config.toml
train_examples = 39062
num_classes = 5
mlp_ratio = 4
head_dim = 64
fused_qkv = false
num_experts = 32
experts_per_token = 1
shared_expert = false
max_grad_norm = 3.0
Rows from block 3 of a small class-conditioned spectrogram flow-matching model, named by matrix and row number. Rows with one number within an expert belong to one neuron, the router's apart. Each number is 128 + 32 x the weight over its row's rms, rounded and kept within 0 to 255. All counts start at 0. Numbers have three digits each.
Before each expert's rows are labels from the 100 clips, of 14976 (inputs lightly noised), where the router gives the expert most weight on average: "strongest on" is what is common among them. Only what is clearly more common there than usual is listed. The data: synthetic speech, music and everyday sounds put through simulated rooms and audio effects. In brackets: how many of the 100.
# router: router (model.blocks.3.mlp.router.weight, 32x192), inputs 144-191
# up: expert up (model.blocks.3.mlp.up, 32x96x192), inputs 144-191
# down: expert down (model.blocks.3.mlp.down, 32x192x96, transposed), outputs 144-191

# expert 24
strongest on: dropouts (52); dry (46)
router.24:127157125118101120127115098120145144181104133111115171163108118125138149148174107117123125148112089125136112154205142130193135198101143150188167
up.0:104148129139114168119119122164116077110128145110081078105095202181167060118134134132157118091137150139105121127118111085133110129104113095094124
down.0:165118092054170147115104089122111140098083149124114124116112093163171133143168152098160083190151135173182173141132113158142130063142097118090128
up.1:162129103152145135132080133096124121074141129124126087160126147136046109085155102120077105110154167030108025079105126196101125109095130107107117
down.1:111121134138159148187193108150125173195089165139091123092183067161145098138103159131094188101137157111128144059129147170142171124099122126127083
up.2:160107128116137084120203111109121154101111144123059145168137087128115081102193171063091128063150118174103112093130138102125101165136124148160130
down.2:119092112093133155146071147132143135116192181127100052166113099066110131133097075142111087093126095165106153137122133162081111101134102125090027
up.3:125128196160198115149134114111133073125144130126091067122154101096126126087119105125124069105154160111115180077156140125102123123176137069113052
down.3:156122157125075111050066116105138140159122150110076144059135082128154168103129114111108148149122140158158116131156119141140141148145178141148170
up.4:100117184141110137113124108071087111072122087113116091166159124163089139138089174097151156180169180133128081126183129166095131203117100115143132
down.4:137117099119126120097101108113146119109093195204101129073121160104127116088126110146114115181171152116145154171179131098119197104106088119098137
up.5:081151118166162112152181154156072096153118115093080093171158084164134089113149178096187108158144133049100131111142080074117108122077068157113139
down.5:151102146131135100115174093172127151131086169169146126143077127089145096099172102102122083117160107150094104144159185142165166071148127181071101
up.6:151120171160163117143116118143114101101153119099070118098145087130146143120163181110090140150110066060129129118156207158135129139170111095122088
down.6:129105063093141109079119130169135148140110151180168091092131094127178142098145109142068080151114188104147123172194098113064197127082106165067107
up.7:076121128147138105132081152146107075100102087121105101125157141102138122141209139092133095106147151152091146118075155108065097116103117073144128
down.7:095104126128129120098142125146172162135197152161133129101118075068176122154158118128100118144171146104158123145112101146097130119100127144042143
up.8:111128165163141130141148187141114092101165147108046079108155086123165119140115126093190148132112137077118107139153190198139108125159148137084142
down.8:164095133098123085103122092111161142157109202199081174078116072123179089156139107118111077163139171082139145182196083094124121179120117118104085
up.9:139134102154133128159133156114132124121149162108149082111115143082133088105175130168085087089163091143111082105077119132208138104175104123134097
down.9:085148142113145103177130131146157142151106179118142177126114108122146151194182113091131154165142148143156159154067125125107107096150096109053114
up.10:170117101107120079101075132100074105132111142149171079087144080202062113204118144139169160162140162147116115152164134133096147145070153146141143
down.10:103129085107161165108162095102128085132147162160151125104142119159203173075110121178152176207182149108119156145144133081106130099113105151149085
up.11:158123147177141109140155181141157117119139137081086132202125147083111104153110107179137136154137090067139100097156181156118128132133131145116138
down.11:190143165071087047081143111146121152159135126117088177091119133095187205086126098122099140156152182092135124139140128152124178128107143141132108
up.12:138135183140130085124155148118089087098099131127083085129138198124110125092155145102090119077166140172112177122108184109108117126130112073109090
down.12:135133143105118071058096125103150153159149082147089150102067108121148134113083168122135117072106152096085068071103149164116124056138120204109062
up.13:220169143141121102127131122107061123122130149140146047069145107086107056098134136061114083127141098132121102122115150100126165151111128045142129
down.13:123135078059128162117133129127105127156143140168039159107105105128097101167141113107089110165144178100171146091111118101170172162068118119166062
up.14:102165146159160116134148131175153114095160075070162133137180116160125118119156133135093124090156092090138133176036118090135117103135162116090110
down.14:124137126042146154143143150128144140118154174126140135173126142116108138121162157123144137186149170128113119120106162158089148136090184113133094
up.15:088111111168127160127152120123119166035122135145119071114113143122109104091155091172112137071149146134137085177128109101187159162155116103130143
down.15:109062142146134058098115152145081119168164157159132131177117095142118122134131145106088114157145103160148151174116067138132119110152147101069079
up.16:069154140154145158112103115092104108150098149103085159173085127090145117134153113147126120115157133115120088140166141115106079137101110136161063
down.16:078216142155115096120172098174082087114126082110157171192155201118111095105114130132178150106107146124097114095129095085086102093183087111147174
up.17:125112162143121112137099087099149117146126107120167132142129087151130102160148124036085109045161147139121068106147112138160085157135109112091117
down.17:125096079107154086103142132144085203095108098126114170113149077140188139126116113126105133124104166134169123185123124096091159093083172174084110
up.18:120109138135161120137128167159096080137111150147131138086116087099094054117093184153094086117139111076145115132137172121144113110127158090107143
down.18:103069085066162142132144120121148161137140144126096162148121100078149155145110113138139183178067128148112110086183077103147058190071070144200089
up.19:068110071140147092089151143132147054140146077120079128202112143117122147133157134123110124078133108137111138131149117106107084140144099112106133
down.19:079086119065112167105088100145153153148043146144107101099210163035151091163141148135169082137105097093150143132191127118100104075145111201059136
up.20:154123132157087114137128131140125057143085097140130118104101079107128072085093140143157123081162079150067146110090133101162150133173114097132104
down.20:146102158096187212141103082153181141113125111124161120116142092079092086172091108120087115120153144078083109168105163140061087123127138133095138
up.21:126129177150138099145149107093074111097126088154062106174101062091171116098149123131126133108159166113056115100061138137182123099154125129092118
down.21:142134163153123111128187148152070128145104149167145121125071171140091210094134120124106139117080157124069110138162128144062191113105129117180129
up.22:134081129154109165156161094119128077167117116094130098090137161141084068096110146113116073088171125138095067126041124125147092089070095050093092
down.22:199136151077078128135177182186176108176159076049126102150159101077092091181093147119147167158135154162156169156080180188130094085139099107090107
up.23:159119182164190112118158145112115106107149104156115111081117086177096092086130103165086101108177157113122123102145117114110075131150147088102097
down.23:064150165173106103149163121109091127139110088091098132138091130139140134113077161158129129151076150154116157104178127104141124166187099104167148
up.24:158058135169124111140138173134076042096141136131108094123164151161120143058173147124092087085173115191129154085103145148112100121145179037081058
down.24:108147130086102074077116140137113142134128171127135029131163080163160160164107138065117095162088109128122179088093141154066152117156057116131095
up.25:113157139104122109081134106090093106099072087118149170150083101096132138150122136148105184128131103113079113132150176119137108099108149122090140
down.25:101163138141100091100164100120111150134183087075121091140135140198141123126121118127172156157137145177103108109144135112167110139200081116121113
up.26:089099117104103135152157075106136120140136115125095117130147174114073128144147138105129121089131126134093095170109090126139137134124117174072048
down.26:144183119109126122135105113170176163131191164106112099108138137125131120157084128082097117115103131122105120139127168160124195113106106130091096
up.27:107152155170097114089150150150115087132117132164139137168129159163094131064158100159174064069148147136173111105149117076181105090163124106125156
down.27:141101080115135116062073105116146171142132100204086133089101112108152136157077099148079091164181079158136104160125112171161098119115143133067148
up.28:134136133195089145115133110155074099135072089130171125106115113102140114117148179204162064099130109088141098184041165148125108104126047086130094
down.28:190143068133108072095114130096141099087139144088151154149140068095144144172077134115129050107145102118164135150121116113096126058157128144066170
up.29:118130126221144087163112130110093100169114123142145088107144117101089154072151117098094113123227123179084148132148095125115170123116103054094109
down.29:101135121121124082106103125108102123112113165133072117118126126077121181118129152164133165127166159136122115142189119114112140164127146110097097

# expert 2
strongest on: short reverberation (75); distortion (30)
router.2:159103111087087137124125122158171153125175151183174156120153124185123119141119169148113147149083112139167163135170107142143129181124148164159139
up.0:151114190099152117139155149104058126058145102158135092155123108141088141095089097183128066143201139126095100115069099124113089122113154129066086
down.0:091142078128130164107108063124108136140126161164150107173107128173139122162121129129177098169133134113134102096052138094097058136119119163189105
up.1:162169127157134120110126099128105068123088141109119089130094144171090078032181164124109076099200063129132125128068135174088152063105152091123068
down.1:114130141149170101156164096191119148094081104150086131163055096050125123093106108107081120127079155162149105169126104190140074133139107133139126
up.2:142149075167128146135174126131126062140144182109161103138071123073138161160139141139089093147150125124136098088097102115127126117126122123127045
down.2:142156123080083181126119158116108098111112116117171102169113142082093132134120120131154195134115128113130086137167127140127169182076122092154170
up.3:123181105184142173129179078131073093094108113101132096127158133158101204078099113190170118097175113125165085189135151160106129091086112093075094
down.3:182091119082165163118106065100169166121171153139148175152170117133133107114187119167107118177108089097083078106124164173111124090124125122113129
up.4:138173135159155096140120120136086148071080089142078091150121129157129158084097067095141120071184112186128103130158112179096113121087098106108129
down.4:151109098096152070088107106160194137105059134105103169154128142138123141154081155156151076148091105192109163124142143144176132141092148140146133
up.5:143128114142177123130113114126091129081078129099108120105096101087134175105123105166121150100122104133116071109115097097166181071095185096059110
down.5:128162142124124122110121185045169113124125171117092111156189108119141136104148193142095110139141098133169116137152127176136189090120126122064087
up.6:162151138170171098162117135178121078068119133168100107106083097151066177097117171213159146115165156172108125139120140131094183108139103145098110
down.6:154136115102154114186092107098139124083127093114125123098080116131087103172133143090130158116209161105093080077114112148086162136138078127143175
up.7:175166119124072093117094101111093123182084061123118091112108125174113102150100113125111071088147107174064105134140148157146181074089100101075118
down.7:183170128135166112180135196084198096138157070078155143172041128117094157143133093126088083099213142189159116147120080141124115144124096150092096
up.8:091120113174104098165192123124054078182097178125041110105088095120123147086136130188130094083190054086091061147061098098124170098130102100112116
down.8:144117111044144149139106119128099126145073113093108111139137145134129135173155157105139168135159181145143163143141155170159098126111120121127052
up.9:147154174134161118153133079120095131131128186195078046092089140121094131141107098112084151084171160111064112127110078157156138079102100095095088
down.9:103222128114111148122175068102167103145141120106112071170134091141170119139121219203119125154158189126142088114126059138093109108061150123103108
up.10:145175142163137156142095155181039078099069146112093085129109141119123141124164133118115097120149118091110136168107061099160134114111117092039130
down.10:188123130155133218125144203137126139085131142122123104104083070143090199092105110110112104120164131106107130134097179160184106075112105157089132
up.11:118124175094125066116170088141007114115107135142124058087062160152075063084140102131104124124199143155086149118132127102116090115075047094100144
down.11:132187106078129138076060119153109117147142111128172101107135150161156162091114105116124102110093118120142129127116149143112140131147095163165081
up.12:123135124181168138142129151144105124125109136095142085147116115140136158069123091150115119137096145132072125093121132092157174129137180072118102
down.12:224163142118096098165140150149145119070099200113187180177120143161120145095150166142135159138207139121143124130136167125145081102146144147166135
up.13:133092106189129115154151069112086114127124173135152120081105139153135158115105100158147075105145130125116132088087104068130082123053144084137085
down.13:073078156059166112161101149096158163112093099163163121097145119096174161064081134161127098136145142141157158132137094116100063081148110205120130
up.14:180136181123132106138166123136115075114124126137076113143105099139079160116129084129134124049169148081122129146106124126126140092080144041089150
down.14:139119106155112082147108079158044109127067104090113132153098144186187125129028140088164124103099158143113058123134126113125109135124129166107117
up.15:151145112124147151152098065104097139174165133141088092175079126110126116145123138101110121148147185091100054072111176154146119135165149072144111
down.15:116168133179131140090120047193131122072127161096081144066100096132164138138150144130119147098133097104105141067132146129070193196159131107093087
up.16:168195145161137143145149141149130147139053084116126091131085204128132132096117109102116037060149102154143086155075099125108106093129103097130130
down.16:123128098134133127104150169188122155081134168107074132101114111046145109129013101180174176136057171220093159087080148093154140164133084188166128
up.17:130131145168144172171151080097089061144136114183081134097128097145079156127128065138136068110128111123081113150087150130099147078103112096151089
down.17:050124097117188148121100126099165125196150203074089097149074139122121161111180117097078144176162145104133160114152185165140088097086151132121106
up.18:128060128123156173195101117133077096132144142206149150145116054066159146167114166143155077126101109093158167099129119107114164092139203140100157
down.18:108157089140109166098129131120158069105189166114164152122073126176106119131128133160106137099187177075140106152116128083147142141089143153129106
up.19:129078122145108113130136149101100115130130135082095073127117139162117106131132101082077120139169097119134098105089201117111147114105143095102091
down.19:172102103131133083156142116093105150187115183145187061138097142147143116110124123168112179102179128131161183119085152097126130118124108116149096
up.20:118120164114176131145190151146142090138130164134163103103085146155124125094115116082078111148183115133050178121121157068085153093133126067067095
down.20:172136102084145124072175101152161155193102157131122138199159156198112081098155115070110123123152108173159135126115117122130082100102174190176135
up.21:124118139170107100124087166157114117138113128113108149146129163148144171128124125188113070118148150117077118116109111134164164071087166089137097
down.21:161119125120130177138088138079141109126156154142180144150122154158108136168137143107114164127229125150155135148114192112125085094064129119136105
up.22:186148118143146187129126110137061153126082120154132113139106144145147160127105112153128105145153115140140090166134154100114148110097094100108166
down.22:116159153127087095113125176116184089136137176152104106093138205163113138098130111144118123155228164157143121108127121145120160145109111179124117
up.23:148095160168136135121156116136091149060130114125078114124093146118094088085150097099100127122189196195148050115098175110132162131118078128104135
down.23:124121122209154123185123159186107139106129159162153142123080104118142220135117081080117121115142143204101167117165121127128076124144067156164114
up.24:115149106143186154099214153088085126054121099170144042030072113119099157093159068062116110059154137124068111121082138099170129081092148126074140
down.24:123149117105132066126080100084106145178108073137094104147104156080096159141148099103154124150074091168116080075178129144160116110112179123107125
up.25:099133185173146109207121095152086112072095127115120117102102126056111112066141151095075093167177104069094118148159092179083132142199124119064099
down.25:135131134162135133132112106114137158139145086118101141107138137159081075117149166157136110198077116096098125164146097176127127140052113148172180
up.26:146118137148119117178153175135051101064103124149093074137106099095116117183150136129089120112156180111122175152098134117176093112127053047131059
down.26:134104086141132157140175146125155172178126135119162135162091131126149128133093127141144087181111144131109103109132119137111125144096091199115111
up.27:199089086156163105142106099107098118085111114131116070105110103092118098098103126073112126109186164151129143143147150130165143119162081067118066
down.27:195054224158039152196112095121129087184140101150194121141116124160142108152129119120113134163105070112136128131154067149137135126110153113121100
up.28:157165120151141164099189192145026110109107082092157107097069134152088146088059124131101126069140094156098139072123116156121189120109138096113131
down.28:128157113149109123178187121160103116101135132081152109166151112123207104116161091146116184118181107116094072143114123131166209162054128134122166
up.29:133160146110123140120096127162037106168122129137077169083079133133166164091130141146151119056176116118143116123126084101098190090139170079129138
down.29:098193063086171111104085097134144149181125086160128143078124085102167099163121164139095114170129113114131098122096152141134139068098119104085089

# expert 0
strongest on: short reverberation (75); everyday sound (68); reverberation time: 0.15 to 0.3 s (47)
router.0:152111101088066126116137099148194149134175153154120175144186116165116141152137187133110148135112137138185161152169098183154158168162150145153153
up.0:149195177113104141087119084131094034121181133141083045083093118182107135101168114159105143100141111105100158190145131134146118114160111140124099
down.0:139121169228071116159127136155125129155115115160164152124187071124127129122111146096098177129173067064158169137049134148120091105107121146132147
up.1:161110161215172117149174127101075061149085121091063120140083183166133145086059066134130069097189088131052133159126155089102143139072090117108105
down.1:157115103171119101151179163084154137123091109193115183163162089181191129091079155082159155164145171102073052122135091093168129066143155130128101
up.2:144159165173135106204164098150095066145101124160122098156115167085122158126074121104099138115136156101144091121086120091148094115112159144095137
down.2:120165098050099155070142128124082139076126123079222083137108142168142153119091109171077074137146118137133108153189117148111141145108146178127107
up.3:184183136156143169158165106131082099176073114076092105114158040111170138132120091145111130157165111126160120108145109164147140112054142151047107
down.3:093158159100100132074151112147146150102058120094107094102166101182172140088074158116037137108129128080105047157123104081094164176124097120089138
up.4:149130115145125116116093118171027082131161124113084115131142086125111107149130111115150113148123144106136115127123149100096112112160167109114097
down.4:145096116136134096155157083178179151092149086103116096135155144083162128137075111181158140165132134163105092102133152102117151168148131122078104
up.5:102152131193165163120088126106044151116056113127143045134143160109158149105139109149143125084135088124070137125099153109195135118074147166094110
down.5:127130120151084126163196128125150106221178115095115130092104125144099077128136125175157104097141141111134158121165117087171101159115133161074138
up.6:147177188198090060140100123125106099147058117139150090095091147116089137163139141082106071070135118114117112098133123170101170118142134149123121
down.6:124111159131097151108097133057073130066086137089157103138109105152145123144101106099132125104121061136130174089085112101123131087096106117109124
up.7:090153127168165122119144138130097077131070104069138109136119160151110140124137139092117060089125133094073157131122165139109128117120123075109132
down.7:142192041168118152137104123125137118107120124175127151119091139164122108136096146174175183117129111107146157202089142150103180173114071124154101
up.8:117112080159147104136131089123128092090108173126175099068150154132178165155136099118188130119208091070153113129156094157134093126089113143103086
down.8:040115135106137097160158105158104157171206105105138142106128174185064142099152111183143128177164163139122140079139085140142156092112144128094154
up.9:127058108101125110127141067106158085155069117108174127111189132097084132080094149108096109069158150145098104149116154109082135096101143126157119
down.9:111206094144147119111140159124104161160106116088173141125123124093105131149130100079121172137159092135102071152075128154165098137150077215091127
up.10:107103149109172159160157130141071132129103117066110065135125144043116103088085133087124109113158147152144137171140056135079172126101086154086092
down.10:152106083125150166125114108143094122120142203058136110135098116141115148117120137133148149196146114213143052126136163138097141083090123150121123
up.11:121078085160157180117099121112042099117110125119070133161099084095155145101156127167126170124097104134189092080144164130121144113158149141138118
down.11:116104098125121162122115071153126118116095144155109109068133055146164075127126142117142106131193150055107072141163088079115094138094115115119077
up.12:166106099157183118171159123139075056097127155081116122095125137125084093117114122133122104091160091092082082125152138164117065109106161120148125
down.12:063079112114155111150095093129181196099130069140173089102140067136207139128086170174118142136150110080097140132120106097121094094146174148125116
up.13:176089154151167133116156167165105035132088110080134116140089170153108123078097094135121086128201091113101093191161161124079113104102117105117133
down.13:177114148106157112189143122121114131157143103126137158106148158151136123094105095088176157168220114086091089147211046166144115129150113135120166
up.14:128105191120172115087128143062112068077116150158151131199097101117143137102064153152163055107150097122049181135103133143110145116093086125152089
down.14:150094129108108133186139128141133176131111191083167080087151166155122168048167102115141120183118139122082050122186076150120120153091138117159103
up.15:090140104190186184056160100133111086151092154170176098116094116130122107112158118158135083085137132075105105089116144164113138159121059078106101
down.15:148177144132141178107122148053085167140116130070134107130097099171137118132084123150094129129166168149091113125093128123178070112138179079160133
up.16:195136204137113106155163151086107115088165157107103102110134125130111091128084096229093105093090118110089129153082109135103166105136120087068137
down.16:132136104168116084096182108087130129121102175131114162165132106090131067130122072113129111138146120060109168144073120099120176107111136202139158
up.17:135132156162136141146142119128086113098111140147155063092108109099119090052117096125140095125132094094046130093199150057106169111122140133152095
down.17:105068136115155110114146134153120123096178099086091109085140141147108189044150146171103163125138136118145148111132080144136106174136137122133123
up.18:120162201150136116118107131172148139132080081099110072094097120143170112171058105142151125126154080150127078165091103127081153086144141104175121
down.18:093187131172181168154095130120166138092141125138126101118107034152162127170087102095096115172148083116087129131093130124192159150156134155116155
up.19:108098162150118117145105121113070062126123112115123118105076106074153095081121114165143093139162058118088138159150152107141124085049106091102100
down.19:095095186127086179135149126119151113095097147119136051135159165129098089086108174185087153184139133154122154100131140156127188152149129108108072
up.20:124122154156185088126138123112063043118130082131135116120093087130127148114038114135139059138130089130118106123111185173128117139131117112166127
down.20:166194097105139171150103162125139191104141105121111090110150097071168136115124127117127117144151152131147111121164164143108177178169121131115137
up.21:152157178176128126118080052093121124077129100107072117094113123100091190151081094138180159148126114145135188109178136179080169056129112128109101
down.21:168177111148116185133141151126132113109145119077144109142153098079108140047090131134122183118182162159139125133136156125119100114118110115106200
up.22:167162187095081094087108107075125109127100099086137144083117092103132212130160113128123137103118116153156158153196113139081147115170152148114153
down.22:119145155116111151157128113156117094099129128168145115113189104127128131101177158049104145157188122097138096137079126128163196128090109127133118
up.23:176143148164178097128144134157058102142094116098100080070086138098148101173087082106119094114205095143075142121113129136134098068093130103135137
down.23:093097164153173132192129106088101171182098105167138081175133137143143126154087114155130120059139115055128133151156123108155177138153127181153134
up.24:170105147135176121154083147160124135044067113133107044172110104134106127070104118079148099106132088114096107122134123139194189150077094111146130
down.24:089095086159112077111138137137117191107148059123152159166087077126143127117129140136082121114087138159122126144103147185155120130142129165054094
up.25:148127165193114169125159106150061118103110099119092071136049107101150164142073156139123082129168101168133115124156127142147112105139133156117082
down.25:081103075109171165153149125108149085171118132148171128080117051117145081096146100173100110134188077050092117174096163089173167102118095158128155
up.26:146113165155149143139134158165056084095143117064149190078128173077063127071125138121070103137169128094114088106171105165136186140168079110131105
down.26:124134134059123119139133134133099138075170173111174070132136096146160104116114142091104086133154090079139154141128142124145141084125131170088094
up.27:180154100165107133117129128074063139092158119136089131143095119139115153106118108144120124114181141099133113188099084121103103105135116111085115
down.27:149138152101085104092165134177091167163162138117137177144111089149120105064170142136128185108093155097102130181127125089105080108134152152167144
up.28:150130090172155087154108126135159101131061082140141082134125103116087101111118116139110120114212070137120169158064200042117136116104170055108105
down.28:116155145131160109054097152162140177148162145160154130092106111185128129204131185170149108146146141152087146115176121161074090079120117153112079
up.29:138127143156163094196097096164115138143070139122110129122089124140095128113106139098082102133118100111151169147096174112090153158079116084120114
down.29:104193067202149137136129100135119196097127098179108110136155121179136145122178161196188160111182158141081097125127117120072167162128124176177113

# expert 14
strongest on: short reverberation (81); everyday sound (53); reverberation time: 0.15 to 0.3 s (47)
router.14:128127093070078145118121093145191161122157164150125171132167150190140138153118191138132168165097150111168166158161117158148133209132149161172157
up.0:125115146132171090062168147098089127133089126162075088121116129159127081096131138139125107102158086061053073126114118052117238156120119061122150
down.0:098131156139121116096127076133120115188099148127115148143185136092159127183105107181074121154145138123114176166175204129136131141141140063163069
up.1:113191142167143109192150175102089094090126066145086076112106082105110124090083140179119104099140086137092142136083135108093156141157131044133114
down.1:127130090097179104147163124104131148191190090155082075122187164112151077207100129137174108108122113110122174147132092087148075096103116185134109
up.2:104150116132135118116155143105090109129147149078074101099161194164233103130159139154169148117147149108109146163093106184147134074096139094121141
down.2:154131114105160141074119126079121084143186202151112127142192140154155090086177176170223105135140122151086119121172107105123142095133189098084076
up.3:121141133149124099185154141122068065158073101128098125117100163136105101143068176133071082050209070088114169101147127098167166170057144099121098
down.3:197168142074141162155096140170161173102153137139103155122176159130109144154096182129145127144136171117099107203158141178121112121153094167129096
up.4:137146196181084089147152123134116136138099122135087033093162165079154136126112139153119053084186130102133136160091177107112152132084121128140118
down.4:134103139127132148134169124132136159139155052082108136148143134171105143121108095191134173151117115147088087091110089104077133103125102118139072
up.5:142134152202123117120124138110150093150106081122112099103113187135127098055089113099090090120132112126080082158114101130175158102119119067191145
down.5:077112092103137117114081145109157160134114127156147136127187071152187130161128134073145121104116118137159148083154083093123083115130137121206101
up.6:148139114209151136132136135149138084131116140134121104075093111202088094129081114097110109084148128135113127138115145128088145161101146096127087
down.6:082127106119109143108114101062148123143139144178098145053123164140166135048127139163177113165161112136150136165161098117151144109127133112147143
up.7:148141170172127185101110133110124090127080178155139148170097145130111134089172143126110118122119068097185148074167121119131152154101108095075109
down.7:112120133127141191206191154124130133094121179130183079154056129107111150143171125128127145142147122155172112102111096120126140134054139138151130
up.8:103084137167162090136168150129096101176133116048058100072123116079124115093158088148104034084219108118064149095104083104099066104103161146073118
down.8:126123103117149163181146105181065157167082155100131124113157110162109182107100106138151113083086164116096166115126094058070135119129082078147114
up.9:140208157162088094113147130097167141147114153129120076090095136159116122118138087139137092174159079106103102074122102146150123136115126098124124
down.9:084178159074143095137135033158144105152147190167147158151152123137156196094109130157180093125142133097128079161172098131131037119176121111152123
up.10:127125150120174120126142167089104114152132140133069111152161178126145142080106164126134123141150135145095121106121145105132216154158123083099123
down.10:181135142110158200158122125158156107143112181145060151173144211161120156144174125152165175185144127189144108075163165121128139103139159109147087
up.11:071097105136146153102126150144143120137130130111133096120183097159137099091132134146152152085162154106130100141151080115153168120065072113105129
down.11:169195047131138173078066167089149151170089107174114140098141099120123155162105152085068141098193129119120163139127113141143153100079094139120185
up.12:100139166171142146168159129144129091096065159084133082090094115147164092140148148098119108112202154120106111072139116131155151065086127086126116
down.12:133083123147128061126129173101133074133169139104152156107146099139156153093096162152094097153096159166143099130155097185062135151152168152123100
up.13:118136172106128139081155121106128087124147182135119123069113083112105143156084148189201092123181144077178110145125132080173131128134148099154141
down.13:133083143129191168128127137095179094163112156149175114130116064135108054151059110067080191112163101150152083118109133206113107084084109131106126
up.14:154142185162113095166124138113108134149129140025100127117132131149155173183078109197154077137157120065128121109136107137145104086132059138120084
down.14:132116134076142112092144129110119121203106145112102121155122136073082139122121160181094108147083210181123090114150110150083155183092084163124137
up.15:206189110151165162150124135158105131109126139107136107144059111112097086147098171092104091102229168130062130121101136108131152122123166073117126
down.15:086157145150113068082117103189069153160133076110095154063101171135100181099100122174116122149107104130103080126088084118121141145169087185201086
up.16:118149154131078106166165165097123124130114107078120107165110063159085131074088106081142095092201135108150060142083141132129136096177106138129147
down.16:078163145087158174091140110104094182108108115176161103140127097165169162098119094131101121152099156123172046164146121064094062119055081139098146
up.17:165140130130146099117152155167082094085074164168054087166099137104134151099116091105098063066160111134087143111128148093132096086143140073093167
down.17:175218105129086136162123078165111158076133143084135133056146083106109108139090195074161144150152161115083142145075195167093083118058135142153107
up.18:130132130133152103124141158116111109137119083091072142106119099097068111113071122159112108118192157135139162131127170118134086136139104122054141
down.18:193141117103114109163146106093095115136143180169180195086187085127128188135124139133153119175100119137154117087096130109053076114088156152068117
up.19:103164117144171106147110119084110085123121112152105110174111126061106148054118149175073107093161118129100172135152173127113099123137122074082149
down.19:183120184112149143143091103173107131167105114130119139115065122087117118060128149138069125124048124099129118103107072116167157140144158086109133
up.20:116110139148085131180145163158077155092111156104162113036059130168180120107104160122125071098125155164108056172086139118132116096161148091085068
down.20:135152103144173124091143103157147095197082067073118065069115087151115121160120135135076124112111126101135135092165150121101163145129079115139094
up.21:124141131202160065160154163168076090111131141121107098146120123089172119142117122096105122084170143115160177131113097194104141122125070103161161
down.21:171152157192071165135114137162139096119173153172120085122073082124166079110136127147066153131140129125150103131130116106108134098116114167114136
up.22:174127136144176125158137135150045104132071175147105118165125151105132063113154107091135092100132089100105114070099113103100124087065084111086094
down.22:107131139117147095145216135084086098184121150138168177135146101153113120156147160146116126128167090151102144174114124103133107128105129135112112
up.23:119149111090166071166138130170032081129148148135072073159116147097112132052134133094115073116173100110128141165076095154154116089099084075100141
down.23:168136130068087159178145144071164152158114193164162125146172139149179116134102123168071119111165114160142148155140135172138140096121134164114178
up.24:121135168137134154169116165117096092113147145106083065133089122112095155097127152154130107116206069149164078086113119160102163100142089080129150
down.24:076057126032100109148078180035101162092137179136110077117228102136116150101070112114117082158109114149136088167182143200099138099150138132118063
up.25:153125162168170144106094157150124017094108086095082106181116179087113126086134136148120071075144069057143130136138130109134171146075140114069115
down.25:097165146185073098145092091086154200142153141103090099093114164168154139124117167165117122102211128109109083085144064122137168167087117170100105
up.26:142177151150150103115114102103050117031037154101125092177118138181121091082173125187121083092180141103119112124103155072156160155131126066115107
down.26:109118166131152112104112142140121172155159109097078068084093102185119124153119121150174118187125118173087081121156091099143147127123132123083108
up.27:084091129093170149150101150154124156136133074106111072069132094144120099130166096097187078126132066149110114053150101153179060089096083084125123
down.27:121139088114139142114106130143100161085172134103162059123160166100166154106163183160210144167171117079112079113075108150107135160091087125181142
up.28:077134147140144145131089130147126071148080150101090141141139108126131181090085066084117112118084102095059113110074117149168113125110083084132159
down.28:113111148134095154175104140101138085147125170113122128115141081200157112116125101152088145115136162126063111133143112092092164177124182151116153
up.29:137099141106132130172096148096082091121067136119136089056108078150167099106122096102117093070184114153102057191131107164097091153113072105110048
down.29:138129130133134151195174115171100110140195182124162184171195101167136138123143120135169060160112099104143080116191147153132121134105147111125121